A small sound classifier, trained from scratch.
Training: normuon at rate 0.02, 22800 steps, batches of 128, held-out accuracy 98%.
Data: trained on drum patterns on synthesised drum kits, 26041 training examples, 112.1 epochs.
Rows from block 5, named by matrix and row number. Rows with one number belong to one attention dimension. Each number is 50 + 12 x the weight over its row's rms, rounded and kept within 0 to 99. All counts start at 0. After the name is the row's rms in percent of the matrix's.
# v: attention value (model.blocks.5.attn.v.weight, 192x192), inputs 0-191
# proj: attention output (model.blocks.5.attn.proj.weight, 192x192, transposed), outputs 0-191
v.7 338:50 50 50 50 50 50 50 50 50 50 50 50 50 50 50 50 50 50 50 50 50 50 50 50 50 50 00 50 50 50 50 50 50 50 50 50 50 50 50 50 50 50 50 50 50 50 50 50 50 50 50 50 50 50 50 50 50 50 50 50 50 50 50 50 50 50 50 50 50 50 50 50 50 50 50 50 50 50 50 50 50 50 50 50 50 50 50 50 50 50 50 50 50 50 50 50 50 50 50 50 50 50 50 50 50 50 50 50 50 50 50 50 50 50 50 50 50 50 50 50 50 50 50 50 50 50 50 50 50 50 50 50 50 50 50 50 51 50 50 50 50 50 50 50 50 50 50 50 50 50 50 50 50 50 50 50 50 50 50 50 50 50 50 50 50 50 50 50 50 50 50 50 50 50 50 50 50 50 50 50 50 50 50 50 50 50 50 50 50 50 50 50
v.8 178:50 50 50 50 50 50 50 50 50 54 50 50 50 50 50 50 50 50 50 50 50 50 47 50 50 50 50 50 50 50 50 50 50 50 50 50 50 50 50 50 50 50 50 50 50 50 50 50 50 50 50 50 50 50 50 50 50 50 50 50 50 50 50 50 50 50 50 50 50 50 50 50 50 50 50 50 50 50 50 50 46 50 50 52 50 50 50 50 50 50 50 50 50 50 50 50 47 49 50 50 50 50 50 50 50 50 50 50 50 50 50 50 50 50 50 50 50 50 50 43 50 50 50 50 50 50 50 50 43 50 50 50 51 44 50 50 50 50 50 50 50 50 50 50 50 50 50 50 50 50 50 50 50 50 50 00 50 50 50 50 50 50 50 50 50 50 50 50 50 50 50 50 50 50 50 50 50 50 50 50 50 50 50 50 50 50 50 50 50 50 50 50
v.12 158:50 50 50 50 50 50 50 50 50 50 50 50 56 50 50 50 50 50 50 50 50 50 50 66 50 50 50 50 50 50 50 50 50 50 50 50 50 50 50 50 50 50 50 50 50 50 50 50 50 50 50 50 50 50 50 50 50 50 50 50 50 50 50 50 50 46 50 50 50 50 50 51 50 50 50 50 50 50 50 99 49 50 50 51 50 50 50 50 50 50 50 50 50 50 50 50 47 50 50 50 50 50 50 50 50 50 50 50 50 50 50 50 50 50 50 50 50 50 50 50 50 50 50 50 50 50 50 50 50 50 50 50 49 50 50 50 50 50 50 50 50 50 50 50 50 50 50 50 50 50 50 50 50 50 50 50 50 50 50 50 50 50 50 54 50 50 50 50 50 50 50 50 50 50 50 50 50 46 50 50 50 50 50 50 50 50 50 50 50 50 50 50
v.21 151:50 50 50 50 50 50 50 50 50 50 50 50 50 50 50 50 50 50 50 50 50 50 50 50 50 50 50 50 50 50 50 50 50 50 50 50 50 50 50 50 50 50 50 50 50 50 60 50 50 50 59 50 50 50 50 50 50 50 50 50 50 50 34 50 50 50 50 50 50 50 50 50 50 50 50 50 50 49 50 50 50 50 50 52 50 50 50 50 50 50 50 50 50 50 50 50 50 50 50 50 50 50 50 50 50 50 50 50 50 50 50 50 50 50 50 50 50 50 50 42 50 50 50 50 50 50 50 50 00 50 50 50 50 50 50 50 50 50 50 50 50 50 50 50 50 50 50 50 50 50 50 50 50 50 50 51 50 50 50 50 50 48 50 50 50 50 50 50 50 50 50 50 50 50 50 50 50 00 50 50 50 50 99 50 50 50 50 50 50 50 50 50
v.24 153:50 50 50 50 50 50 50 50 50 50 50 50 39 50 50 50 50 50 50 50 50 50 50 50 50 50 50 50 50 50 50 50 50 50 50 50 50 45 50 50 50 50 50 50 50 50 50 61 50 50 62 50 50 50 50 50 50 50 50 50 50 50 50 50 50 50 50 50 50 50 50 50 50 50 50 50 50 50 50 50 49 50 50 50 50 50 50 50 50 45 50 50 50 50 50 50 00 51 50 50 50 50 50 50 50 50 50 50 50 50 50 00 50 50 50 50 50 50 50 50 50 50 50 50 50 50 50 50 50 50 50 61 50 50 00 50 50 50 50 50 50 50 50 50 50 50 50 50 50 58 50 50 50 50 50 50 50 50 52 50 50 50 50 42 62 50 50 50 50 50 50 50 50 50 50 50 50 50 50 50 50 50 50 50 50 50 50 50 50 50 50 50
v.26 166:50 50 50 00 50 50 50 50 50 55 50 50 50 50 50 50 50 50 50 50 50 59 50 50 50 50 50 50 50 50 50 50 50 50 50 50 50 50 50 50 50 50 50 50 50 50 50 99 50 50 50 50 50 50 50 50 50 50 50 50 50 50 50 50 50 50 50 50 50 50 50 48 50 50 50 50 50 58 50 50 51 50 50 50 50 50 50 50 50 50 50 50 50 50 50 50 50 48 50 50 50 50 50 50 50 50 50 50 50 50 50 51 50 50 50 50 50 50 50 50 50 50 50 50 50 50 50 50 45 50 50 50 50 50 50 50 50 50 50 50 50 50 50 50 50 50 50 50 50 50 50 50 50 50 50 50 50 50 50 50 50 50 50 53 50 50 50 50 50 50 50 50 50 50 50 50 50 50 50 50 50 50 00 50 50 50 50 50 50 50 50 50
v.30 239:50 50 50 50 50 50 50 50 50 50 50 50 50 50 50 50 50 50 50 50 50 50 50 50 50 50 50 50 50 50 50 50 50 50 50 50 50 50 50 50 50 50 50 50 50 50 50 50 50 50 50 50 50 50 50 50 50 50 50 50 50 50 50 50 50 50 50 50 50 50 50 50 50 50 50 50 50 50 50 49 50 50 50 50 50 50 50 50 50 50 50 50 50 50 50 50 50 50 50 50 50 50 50 50 50 50 50 50 50 50 50 50 50 50 50 50 50 50 50 50 50 50 50 50 50 50 50 50 50 50 50 50 50 50 50 50 99 50 50 50 50 50 50 50 50 50 50 50 50 50 50 50 50 50 50 50 50 50 50 50 50 50 50 50 50 50 50 50 50 50 50 50 50 50 50 50 50 50 50 50 50 50 51 50 50 50 50 50 50 50 50 50
v.32 213:50 50 50 50 50 50 50 50 50 50 50 50 50 50 50 50 50 50 50 50 50 50 50 50 50 50 50 50 50 50 50 00 50 50 50 50 50 50 50 50 50 50 50 50 50 50 48 50 50 50 50 50 50 50 50 50 50 50 50 50 50 50 49 50 50 50 50 50 50 50 50 50 50 50 50 50 50 57 50 54 45 50 50 50 50 50 50 50 50 51 50 50 50 50 50 50 50 47 50 50 50 50 50 50 50 50 50 50 50 50 50 50 50 50 50 50 50 50 50 56 50 50 50 50 50 50 50 50 50 50 50 50 50 50 50 50 50 50 50 50 50 50 50 50 50 50 50 54 50 50 50 50 50 50 50 50 50 50 50 50 51 50 50 50 50 50 50 50 50 50 50 50 50 50 50 50 50 50 50 50 50 50 50 50 50 50 50 50 43 50 50 50
v.41 172:50 50 50 00 50 50 50 50 50 85 50 50 47 50 50 50 50 50 50 50 50 49 50 50 50 50 50 50 50 50 50 50 50 50 50 50 50 50 50 50 50 50 50 50 50 50 50 50 50 50 99 50 50 50 50 50 50 50 50 50 50 50 50 50 50 50 50 50 50 50 50 50 50 50 50 50 50 50 50 50 50 50 50 50 50 50 50 50 50 50 50 50 50 50 50 50 52 50 50 50 50 50 50 50 50 55 50 50 50 50 50 49 50 50 50 50 50 50 50 43 50 50 50 50 50 50 50 50 50 50 50 57 50 44 50 50 50 50 50 50 50 50 50 50 50 50 50 50 50 50 50 50 50 50 50 50 50 50 50 50 50 50 50 50 49 50 50 50 50 50 50 50 50 50 50 50 50 51 50 50 50 50 50 50 50 50 50 50 50 50 50 50
v.42 117:50 50 50 50 50 50 50 50 50 50 50 50 64 50 50 50 50 50 50 50 50 49 50 65 50 50 50 50 50 50 50 50 50 50 50 50 50 50 50 50 50 50 50 50 50 50 50 50 50 50 50 50 50 50 50 50 50 50 50 50 50 50 50 50 50 50 50 50 50 50 50 51 50 50 50 50 50 50 50 99 47 50 50 62 50 50 50 50 50 50 50 50 50 50 50 50 47 50 50 50 50 50 50 50 50 50 50 50 50 50 50 50 50 50 50 50 50 50 50 50 50 50 50 50 50 50 50 50 50 50 50 50 42 53 50 50 50 50 50 50 50 50 50 50 50 50 50 49 50 50 50 50 50 50 50 50 50 50 52 50 50 50 50 51 50 50 50 50 50 50 50 50 50 50 49 50 50 50 50 50 52 50 50 50 50 50 50 50 50 50 50 50
v.45 149:50 50 50 50 50 50 50 50 50 50 50 50 50 50 50 50 50 50 50 50 50 50 50 50 50 50 50 50 50 50 50 00 50 50 50 50 50 50 50 50 44 50 50 50 50 50 50 50 50 50 50 50 50 50 50 50 50 50 50 50 50 50 48 50 50 50 50 50 50 50 50 50 50 50 50 50 50 52 50 53 41 50 50 50 50 50 50 50 50 50 50 50 50 50 50 50 50 50 50 50 50 50 50 50 50 50 50 50 50 50 50 50 50 50 50 50 50 50 50 68 50 50 50 50 50 50 50 50 50 50 50 50 50 42 50 50 50 50 50 50 50 50 50 50 50 50 50 50 50 50 50 50 50 50 50 50 50 50 50 50 50 50 50 50 52 50 50 50 55 50 50 50 50 50 49 50 50 50 50 50 51 50 67 50 50 50 50 50 38 50 50 50
v.47 170:50 50 50 50 50 50 50 50 50 50 50 50 47 50 50 50 50 50 50 50 50 50 50 36 50 50 50 50 50 50 50 50 50 50 50 50 50 50 50 50 50 50 50 50 50 50 50 50 50 50 50 50 50 50 50 50 50 50 50 50 50 50 50 50 50 52 50 50 50 50 50 50 50 50 50 50 50 50 50 00 50 50 50 50 50 50 50 50 50 50 50 50 50 50 50 50 52 50 50 50 50 50 50 50 50 50 50 50 50 50 50 50 50 50 50 50 50 50 50 50 50 50 50 50 50 50 50 50 50 50 50 49 51 50 50 50 50 50 50 50 50 50 50 50 50 50 50 50 50 50 50 50 50 50 50 50 50 50 50 50 50 50 50 47 50 50 50 50 50 50 50 50 50 50 50 50 50 54 50 50 50 50 50 50 50 50 50 50 50 50 50 50
v.50 151:50 50 50 49 50 50 50 50 50 50 50 50 52 50 50 50 50 50 50 50 50 50 00 50 50 50 50 50 50 50 50 50 49 50 50 50 50 50 50 50 00 50 50 50 50 50 50 50 50 50 50 50 50 50 50 50 50 50 50 50 50 50 50 50 50 50 50 50 50 50 50 18 50 50 50 50 50 50 50 50 50 50 50 50 50 50 50 50 50 99 50 50 50 50 50 50 50 46 50 50 50 50 50 50 50 50 50 50 50 50 50 50 50 50 50 50 50 50 50 50 50 50 50 50 50 50 50 50 50 50 50 71 50 50 48 50 50 50 50 50 50 50 50 50 50 50 50 20 50 50 50 50 50 50 50 65 50 50 50 50 50 50 50 50 50 50 50 50 50 50 50 50 50 50 58 50 50 50 50 50 50 50 50 50 50 50 50 50 50 50 50 50
v.52 217:50 50 50 50 50 50 50 50 50 50 50 50 50 50 50 50 50 50 50 50 50 50 50 50 50 50 50 50 50 50 50 21 50 50 50 50 50 50 50 50 41 50 50 50 50 50 50 00 50 50 50 50 50 50 50 50 50 50 50 50 50 50 50 50 50 50 50 50 50 50 50 50 50 50 50 50 50 50 50 50 50 50 50 65 50 50 50 50 50 50 50 50 50 50 50 50 00 50 50 50 50 50 50 50 50 50 50 50 50 50 50 51 50 50 50 50 50 50 50 45 50 50 50 50 50 50 50 50 50 50 50 45 50 50 49 50 50 50 50 50 50 50 50 50 50 50 50 50 50 50 50 50 50 50 50 50 50 50 50 50 50 50 50 53 50 50 50 50 47 50 50 50 50 50 50 50 50 50 50 50 50 50 48 50 50 50 50 50 50 50 50 50
v.57 274:50 50 50 50 50 50 50 50 50 51 50 50 50 50 50 50 50 50 50 50 50 50 50 50 50 50 50 50 50 50 50 50 50 99 50 50 50 50 50 50 50 50 50 50 50 50 50 50 50 50 50 50 50 50 50 50 50 50 50 50 50 50 50 50 50 50 50 50 50 50 50 50 50 50 50 50 50 50 50 50 51 50 50 50 50 50 50 50 50 50 50 50 50 50 50 50 50 50 50 50 50 50 50 50 50 50 50 50 50 50 50 50 50 50 50 50 50 50 50 50 50 50 50 50 50 50 50 50 50 50 50 50 50 50 50 50 50 50 50 50 50 50 50 50 50 50 50 50 50 50 50 50 50 50 50 50 50 50 50 50 50 50 50 50 50 50 50 50 50 50 50 50 50 50 50 50 50 50 50 50 50 50 50 50 50 50 50 50 50 50 50 50
v.68 184:50 50 50 49 50 50 50 50 50 50 50 50 89 50 50 50 50 50 50 50 50 50 50 50 50 50 50 50 50 50 50 50 50 50 50 50 50 50 50 50 50 50 50 50 50 50 99 50 50 50 50 50 50 50 50 50 50 50 50 50 50 50 50 50 50 50 50 50 50 50 50 50 50 50 50 50 50 50 50 13 46 50 50 50 50 50 50 50 50 50 50 50 50 50 50 50 50 50 50 50 50 50 50 50 50 50 50 50 50 50 50 51 50 50 50 50 50 50 50 50 50 50 50 50 50 50 50 50 50 50 50 50 50 50 50 50 50 50 50 50 50 50 50 50 50 50 50 50 50 57 50 50 50 50 50 99 50 50 50 50 50 50 50 50 50 50 50 50 49 50 50 50 50 50 50 50 50 50 50 50 50 50 50 50 50 50 50 50 50 50 50 50
v.77 198:50 50 50 50 50 50 50 50 50 50 50 50 50 50 50 50 50 50 50 50 50 50 50 49 50 50 50 50 50 50 50 50 50 50 50 50 50 50 50 50 50 50 50 50 50 50 50 54 50 50 50 50 50 50 50 50 50 50 50 50 50 50 50 50 50 50 50 50 50 50 50 50 50 50 50 50 50 50 50 55 50 50 50 23 50 50 50 50 50 50 50 50 50 50 50 50 05 50 50 50 50 50 50 50 50 50 50 50 50 50 50 50 50 50 50 50 50 50 50 52 50 50 50 50 50 50 50 50 49 50 50 51 50 50 50 50 50 50 50 50 50 50 50 50 50 50 50 50 50 50 50 50 50 50 50 50 50 50 50 50 51 50 50 50 50 50 50 50 47 50 50 50 50 50 51 50 50 00 50 50 50 50 51 50 50 50 50 50 50 50 50 50
v.84 189:50 50 50 50 50 50 50 50 50 00 50 50 54 50 50 50 50 50 50 50 50 62 49 50 50 50 50 50 50 50 50 50 50 50 50 50 50 50 50 50 83 50 50 50 50 50 50 51 50 50 45 50 50 50 50 50 50 50 50 50 50 50 50 50 50 50 50 50 50 50 50 50 50 50 50 50 50 50 50 52 50 50 50 50 50 50 50 50 50 50 50 50 50 50 50 50 50 50 50 50 50 50 50 50 50 50 50 50 50 50 50 50 50 50 50 50 50 50 50 50 50 50 50 50 50 50 50 50 55 50 50 47 50 50 00 50 50 50 50 50 50 50 50 50 50 50 50 50 50 50 50 50 50 50 50 57 50 50 48 50 50 50 50 50 50 50 50 50 50 50 50 50 50 50 49 50 50 50 50 50 50 50 50 50 50 50 50 50 50 50 50 50
proj.7 125:50 53 50 50 51 50 51 50 50 50 49 47 50 50 50 00 52 50 49 50 50 50 50 50 50 50 99 50 50 50 49 50 50 50 50 50 49 50 50 49 50 50 50 51 50 50 50 50 50 49 50 63 51 50 48 49 47 50 50 50 51 50 50 50 50 50 50 51 48 50 50 50 50 50 49 50 48 50 50 50 50 49 50 50 50 53 50 49 50 50 50 51 50 50 50 53 50 50 50 50 52 50 51 50 52 50 50 48 50 52 51 50 50 50 49 50 50 53 50 50 50 51 49 51 50 50 69 51 50 50 50 50 50 50 50 50 53 50 50 49 50 50 51 49 49 48 50 50 48 50 50 52 50 50 50 50 50 48 50 49 50 50 50 50 50 51 49 50 50 50 50 51 51 52 50 48 50 50 50 49 50 51 50 47 50 50 51 50 50 51 51 50
proj.8 127:50 50 50 50 50 50 50 51 50 50 50 50 51 50 50 50 50 50 50 50 50 50 50 99 50 50 50 50 50 50 50 50 50 50 50 50 50 50 50 50 50 46 49 50 50 50 50 47 50 50 50 50 50 50 50 50 50 50 50 50 50 50 50 50 50 13 50 50 50 50 50 56 50 50 50 50 50 36 50 49 50 50 50 50 50 50 50 50 50 50 50 50 50 50 50 50 50 50 50 50 50 50 50 50 50 42 50 50 50 50 50 50 50 50 50 50 50 50 50 50 50 50 50 50 50 37 50 50 51 50 50 50 49 99 50 50 50 50 50 50 50 50 50 50 50 50 50 50 51 50 50 50 50 50 50 50 50 50 50 50 50 50 50 50 50 50 50 50 80 50 50 50 50 50 50 50 50 52 50 50 50 50 50 50 50 50 50 50 50 50 50 50
proj.12 097:50 50 50 51 50 50 50 50 50 54 50 50 50 50 50 50 50 50 50 50 50 50 50 50 50 50 50 50 50 50 50 50 50 50 50 50 50 50 50 50 50 50 50 50 50 50 49 50 50 50 96 50 50 50 50 50 50 50 50 50 50 50 50 50 50 50 73 50 50 50 50 50 50 50 50 50 50 50 50 50 50 50 50 50 50 50 50 50 51 50 50 50 50 50 50 50 50 50 50 50 50 50 50 50 50 50 50 50 50 50 50 50 50 50 50 50 50 50 50 50 50 50 50 50 50 50 50 50 50 50 50 50 50 50 21 50 50 50 53 50 50 50 50 50 50 50 50 49 50 50 50 50 44 50 50 46 50 50 50 50 50 57 50 50 00 50 50 50 50 50 50 50 50 50 50 50 50 57 50 50 50 50 50 50 50 50 50 50 50 50 50 50
proj.21 207:50 50 43 50 50 50 50 50 51 40 50 50 49 50 51 50 50 50 49 50 53 50 50 55 50 50 50 50 50 50 50 50 50 50 53 47 50 50 50 49 50 76 27 51 50 50 50 50 50 50 50 50 50 50 50 50 50 50 50 50 50 55 50 50 50 58 50 50 50 50 50 50 50 50 50 50 49 27 50 50 52 50 58 50 50 55 50 49 50 50 50 50 50 49 50 51 99 50 34 50 51 50 50 50 52 50 50 50 50 50 50 00 50 56 48 52 47 50 50 26 50 50 50 50 50 78 50 51 50 50 50 23 51 50 54 50 50 50 50 50 50 51 50 50 50 50 51 50 48 49 48 52 50 50 50 50 50 49 51 49 75 60 49 08 50 50 50 48 50 50 51 50 52 51 50 50 52 50 50 50 57 53 53 50 50 50 51 50 50 50 50 49
proj.24 312:50 50 50 50 50 50 50 50 50 37 50 50 52 50 50 50 50 50 50 50 50 50 27 61 50 50 50 50 46 50 50 46 50 50 50 34 50 00 50 50 52 51 46 50 50 49 53 50 50 50 50 50 50 52 50 50 50 50 50 50 50 50 44 52 50 50 55 50 50 51 50 50 50 50 50 50 50 50 50 49 50 50 50 43 50 50 50 50 50 50 50 50 50 52 50 50 45 00 50 50 50 50 50 37 50 49 50 50 50 50 50 53 50 50 50 50 49 50 50 50 50 50 50 50 50 44 50 50 50 50 50 53 50 50 50 50 50 50 51 50 50 42 50 50 50 50 50 45 54 50 50 50 48 50 50 50 50 50 51 50 52 00 53 56 49 50 50 55 30 50 50 50 50 50 50 50 50 50 47 50 50 50 50 50 50 56 50 50 50 50 50 50
proj.26 191:50 50 50 50 50 50 50 50 50 50 50 50 37 50 50 50 50 50 50 50 50 50 73 50 50 50 50 50 39 50 50 00 44 50 50 50 50 01 50 50 50 50 24 50 50 50 50 50 50 50 17 50 50 50 50 50 50 50 50 50 50 44 50 49 50 46 61 50 50 50 50 50 50 50 50 50 50 50 50 50 49 50 47 50 53 50 50 50 50 50 50 50 50 03 50 50 46 50 34 50 50 50 50 50 50 50 50 50 50 50 50 81 50 50 50 50 45 50 50 00 50 50 50 50 51 53 50 50 47 50 50 95 68 50 48 50 50 50 50 50 50 50 50 50 50 50 50 74 27 41 50 50 50 50 50 32 50 50 49 50 50 50 50 50 50 50 50 50 61 50 50 50 50 50 99 50 50 51 50 50 50 50 50 50 50 62 50 50 00 50 50 50
proj.30 120:50 50 50 50 50 50 50 50 50 50 50 50 50 50 50 49 50 50 50 50 50 50 50 50 50 50 50 50 50 50 50 50 50 50 51 50 50 50 50 50 50 50 50 50 50 50 50 50 50 50 50 50 50 50 50 50 50 50 50 50 50 50 50 50 50 50 50 50 50 50 50 50 50 50 50 50 50 50 50 50 50 50 50 50 50 50 49 50 00 50 50 50 50 50 50 50 50 50 50 52 50 50 50 50 50 50 50 50 50 50 50 50 50 50 50 50 50 50 50 50 50 50 50 49 50 50 50 50 50 50 50 50 50 50 50 50 51 50 50 50 50 50 50 50 50 50 50 50 50 50 50 50 50 50 50 50 50 50 50 50 50 50 50 50 50 50 50 50 50 50 50 50 50 50 50 50 50 50 50 50 50 50 50 50 46 50 50 50 50 50 50 50
proj.32 239:50 50 50 50 50 50 50 76 50 50 50 50 50 50 51 50 50 50 50 50 50 50 51 51 50 50 50 50 50 50 50 50 39 50 44 36 50 50 50 50 50 50 49 50 50 50 50 50 50 50 50 50 50 50 50 50 50 50 50 50 50 50 70 50 50 50 50 50 50 50 50 50 50 50 50 50 50 59 50 15 99 50 50 50 51 50 52 50 50 50 50 50 50 50 50 50 49 47 50 50 50 50 50 50 50 50 50 50 50 50 50 47 50 54 50 50 50 50 50 50 50 50 50 50 52 66 50 50 50 50 50 50 48 43 50 50 50 50 50 50 50 50 49 50 50 50 49 50 50 48 50 50 50 50 46 50 50 50 53 50 51 50 50 50 47 50 50 50 52 50 50 50 50 50 50 50 50 50 50 50 50 50 50 50 50 50 50 50 40 50 50 50
proj.41 252:50 50 49 50 50 50 50 50 50 50 50 50 50 50 50 50 50 50 50 50 50 53 76 52 50 50 50 50 50 50 50 50 50 50 50 62 50 50 50 50 50 50 48 50 50 58 48 41 49 50 47 50 50 50 50 50 50 50 50 50 50 50 50 47 50 69 45 50 49 49 50 50 50 50 50 50 50 57 50 46 50 50 55 54 50 50 50 50 50 49 50 50 50 52 50 51 51 47 50 50 50 50 50 50 50 50 50 50 50 51 50 06 50 58 50 50 50 50 50 35 50 50 50 50 50 50 50 50 50 50 50 50 50 65 50 50 50 50 50 50 50 50 50 50 50 50 50 50 50 50 50 51 50 50 50 50 50 50 70 50 48 47 49 51 50 50 50 50 46 50 50 50 50 51 99 50 50 50 54 50 33 52 49 50 50 50 50 50 50 50 50 50
proj.42 060:50 50 50 50 50 50 50 50 50 50 50 50 50 50 50 50 50 50 50 50 50 50 50 50 50 50 50 50 50 50 50 50 50 50 50 50 50 50 50 50 50 50 50 50 50 50 50 50 50 50 59 50 50 50 50 50 50 50 50 50 50 50 50 50 50 50 50 50 50 50 50 50 50 50 50 50 50 50 50 50 50 50 50 50 50 50 50 50 51 50 50 50 50 50 50 50 50 50 50 50 50 50 50 50 50 50 50 50 50 50 50 50 50 50 50 50 50 50 50 50 50 50 50 50 50 50 50 50 50 50 50 50 50 50 40 50 50 50 50 50 50 50 50 50 50 50 50 50 50 50 50 50 48 50 50 50 50 50 50 50 50 52 50 50 00 50 50 50 50 50 50 50 50 50 50 50 50 52 50 50 50 50 50 50 50 50 50 50 50 50 50 50
proj.45 136:50 50 50 50 50 50 50 50 50 50 50 50 50 50 50 50 50 50 50 50 50 50 50 50 50 50 50 50 50 50 50 50 50 50 50 50 50 50 50 50 50 50 50 50 50 50 50 50 50 50 50 50 50 50 50 50 50 50 50 50 50 50 63 50 50 50 50 50 50 50 50 50 50 50 50 50 50 55 50 45 99 50 50 50 50 50 50 50 50 50 50 50 50 50 50 50 49 48 55 50 50 50 50 50 50 50 50 50 50 50 50 50 50 53 50 50 50 50 50 50 50 50 50 50 50 50 50 50 50 50 50 50 50 43 50 50 50 50 50 50 50 50 50 50 50 50 50 50 50 50 50 50 50 50 50 50 50 50 60 50 50 50 50 50 50 50 50 50 50 50 50 50 50 50 50 50 50 50 50 50 50 50 50 50 50 49 50 50 46 50 50 50
proj.47 118:50 50 50 48 50 50 50 47 50 46 50 50 50 50 50 50 50 50 50 50 50 50 50 50 50 50 50 50 50 50 50 50 50 50 50 50 50 50 50 50 50 50 50 50 50 50 51 50 50 50 00 50 50 50 50 50 50 50 50 50 50 50 50 50 50 50 19 50 50 50 50 50 50 50 50 50 50 50 49 50 50 50 50 50 51 50 50 50 49 50 50 50 50 50 50 50 50 50 50 50 50 50 50 50 50 50 50 50 50 50 50 50 50 50 50 50 50 50 50 50 50 50 50 50 50 50 50 50 50 50 50 50 50 50 83 50 50 50 46 50 50 50 50 50 50 50 50 52 50 50 50 50 61 50 50 56 50 50 50 50 50 42 50 50 99 50 50 50 50 50 50 50 50 50 50 50 50 41 49 50 50 50 50 50 50 50 50 50 50 50 50 50
proj.50 294:50 50 50 44 50 50 50 61 50 00 50 50 47 50 51 50 50 50 50 50 50 50 50 58 50 50 50 50 11 50 50 50 42 50 50 50 50 50 50 50 50 49 50 50 50 51 50 52 50 50 51 50 51 52 50 50 50 50 50 50 50 50 66 51 50 50 61 50 50 50 50 50 50 50 50 50 50 50 50 50 50 50 50 50 50 50 50 50 50 00 50 50 50 50 50 50 43 50 50 50 50 50 50 49 50 48 50 50 50 50 50 50 50 50 49 50 50 50 50 50 50 50 50 50 50 50 50 50 50 50 51 50 50 50 50 50 50 50 50 50 50 50 53 50 50 50 50 50 50 50 50 50 55 50 50 44 50 50 47 50 50 50 50 50 50 50 50 54 53 50 50 50 50 51 50 49 50 49 50 50 50 50 50 50 50 50 50 50 50 50 50 50
proj.52 286:50 50 76 50 50 50 50 50 50 49 50 50 50 50 50 50 50 50 50 50 50 50 50 50 50 50 50 50 50 50 50 52 50 50 50 49 50 12 50 50 50 50 50 50 50 50 50 14 50 50 50 50 50 50 50 50 50 50 50 50 50 50 51 50 50 50 50 50 50 50 50 49 50 50 50 50 50 48 50 50 50 50 50 49 50 50 50 50 50 52 50 50 50 50 50 50 50 12 48 50 50 50 50 50 50 49 50 50 50 50 50 50 50 50 50 50 37 50 50 99 50 50 50 50 50 58 50 50 53 50 50 58 48 50 50 50 50 50 50 50 50 50 50 50 50 50 50 58 50 50 50 50 52 50 51 50 50 50 61 50 54 55 50 46 50 50 50 43 50 50 50 50 50 50 50 50 50 50 56 50 85 50 50 50 50 50 50 50 52 50 50 50
proj.57 105:50 50 50 50 50 49 50 50 50 50 50 50 50 50 50 51 59 50 50 50 50 50 50 50 50 50 50 50 50 50 50 50 50 50 50 50 50 50 50 50 50 50 50 50 50 50 50 50 50 50 50 99 50 51 50 50 50 50 50 50 50 50 50 50 50 50 50 50 50 50 50 50 50 50 50 50 50 50 50 51 50 50 50 50 50 50 50 50 50 50 50 50 50 50 50 50 50 50 50 57 50 50 50 50 50 50 60 50 50 50 50 50 50 50 50 50 50 50 50 50 50 50 50 50 50 50 49 50 50 50 50 50 50 50 50 50 50 50 50 50 50 50 50 50 50 50 50 50 50 50 49 50 50 50 52 50 50 50 50 50 50 50 50 50 50 50 49 50 50 50 53 50 50 50 50 50 50 50 50 50 50 50 50 50 50 50 50 50 50 50 50 50
proj.68 270:50 50 45 50 50 50 50 50 50 50 50 50 52 50 50 50 50 50 50 50 52 50 50 43 50 50 50 50 50 50 50 50 50 50 50 48 50 50 50 50 53 49 50 50 50 50 50 50 50 50 59 50 50 50 50 50 50 50 50 50 50 99 50 50 50 30 25 50 50 50 50 50 50 50 50 50 50 53 50 50 55 50 50 99 50 50 50 50 50 61 50 50 50 50 50 50 50 53 78 50 50 50 50 50 50 50 50 50 50 50 50 72 50 50 50 56 44 50 50 50 50 50 50 50 43 50 50 50 55 50 51 47 50 47 49 50 50 50 47 50 50 50 50 50 50 50 50 63 49 50 50 50 50 50 52 50 50 50 51 50 47 50 50 50 50 50 51 50 62 64 62 50 50 50 50 50 50 50 44 50 52 50 67 50 50 52 50 52 50 50 50 50
proj.77 269:50 50 50 52 50 50 50 50 50 50 50 50 47 50 50 50 50 50 50 50 50 00 49 50 50 50 50 50 57 50 50 44 50 50 50 99 50 50 50 50 50 50 38 50 49 50 50 41 50 50 50 50 50 50 50 50 50 50 50 50 50 54 50 50 50 50 50 50 50 50 50 43 50 50 50 50 50 70 50 50 55 50 69 50 50 50 50 50 50 50 50 50 50 50 50 50 50 44 50 50 50 50 50 62 50 50 50 50 50 50 50 61 50 50 50 50 49 50 50 52 50 50 50 50 50 50 50 50 50 50 52 41 41 50 50 50 50 50 50 50 50 51 50 50 50 50 51 46 74 50 50 50 63 50 50 50 50 50 00 50 50 54 50 52 50 50 50 47 50 50 50 50 50 50 50 50 50 51 46 50 69 50 03 50 50 50 50 50 31 50 50 50
proj.84 282:50 50 50 50 50 50 50 43 50 50 53 50 34 50 43 50 50 50 50 50 47 53 48 51 50 50 50 50 50 50 50 50 58 50 50 58 50 50 50 50 46 50 50 50 50 44 54 50 50 50 50 50 48 52 51 50 50 50 50 50 50 50 55 51 50 50 44 50 51 50 50 50 50 50 50 50 50 50 50 87 60 50 51 50 43 50 50 50 50 48 50 50 50 44 50 49 50 50 43 50 50 50 50 53 50 50 50 50 50 49 50 50 50 48 53 50 50 50 50 30 50 50 50 50 50 50 50 50 50 50 50 00 43 48 41 50 50 50 50 50 49 50 50 50 50 50 50 50 51 50 50 48 50 50 50 52 50 51 50 50 49 43 50 58 50 50 50 52 50 50 49 50 50 50 50 53 50 50 33 50 49 46 50 50 50 50 50 50 45 50 50 50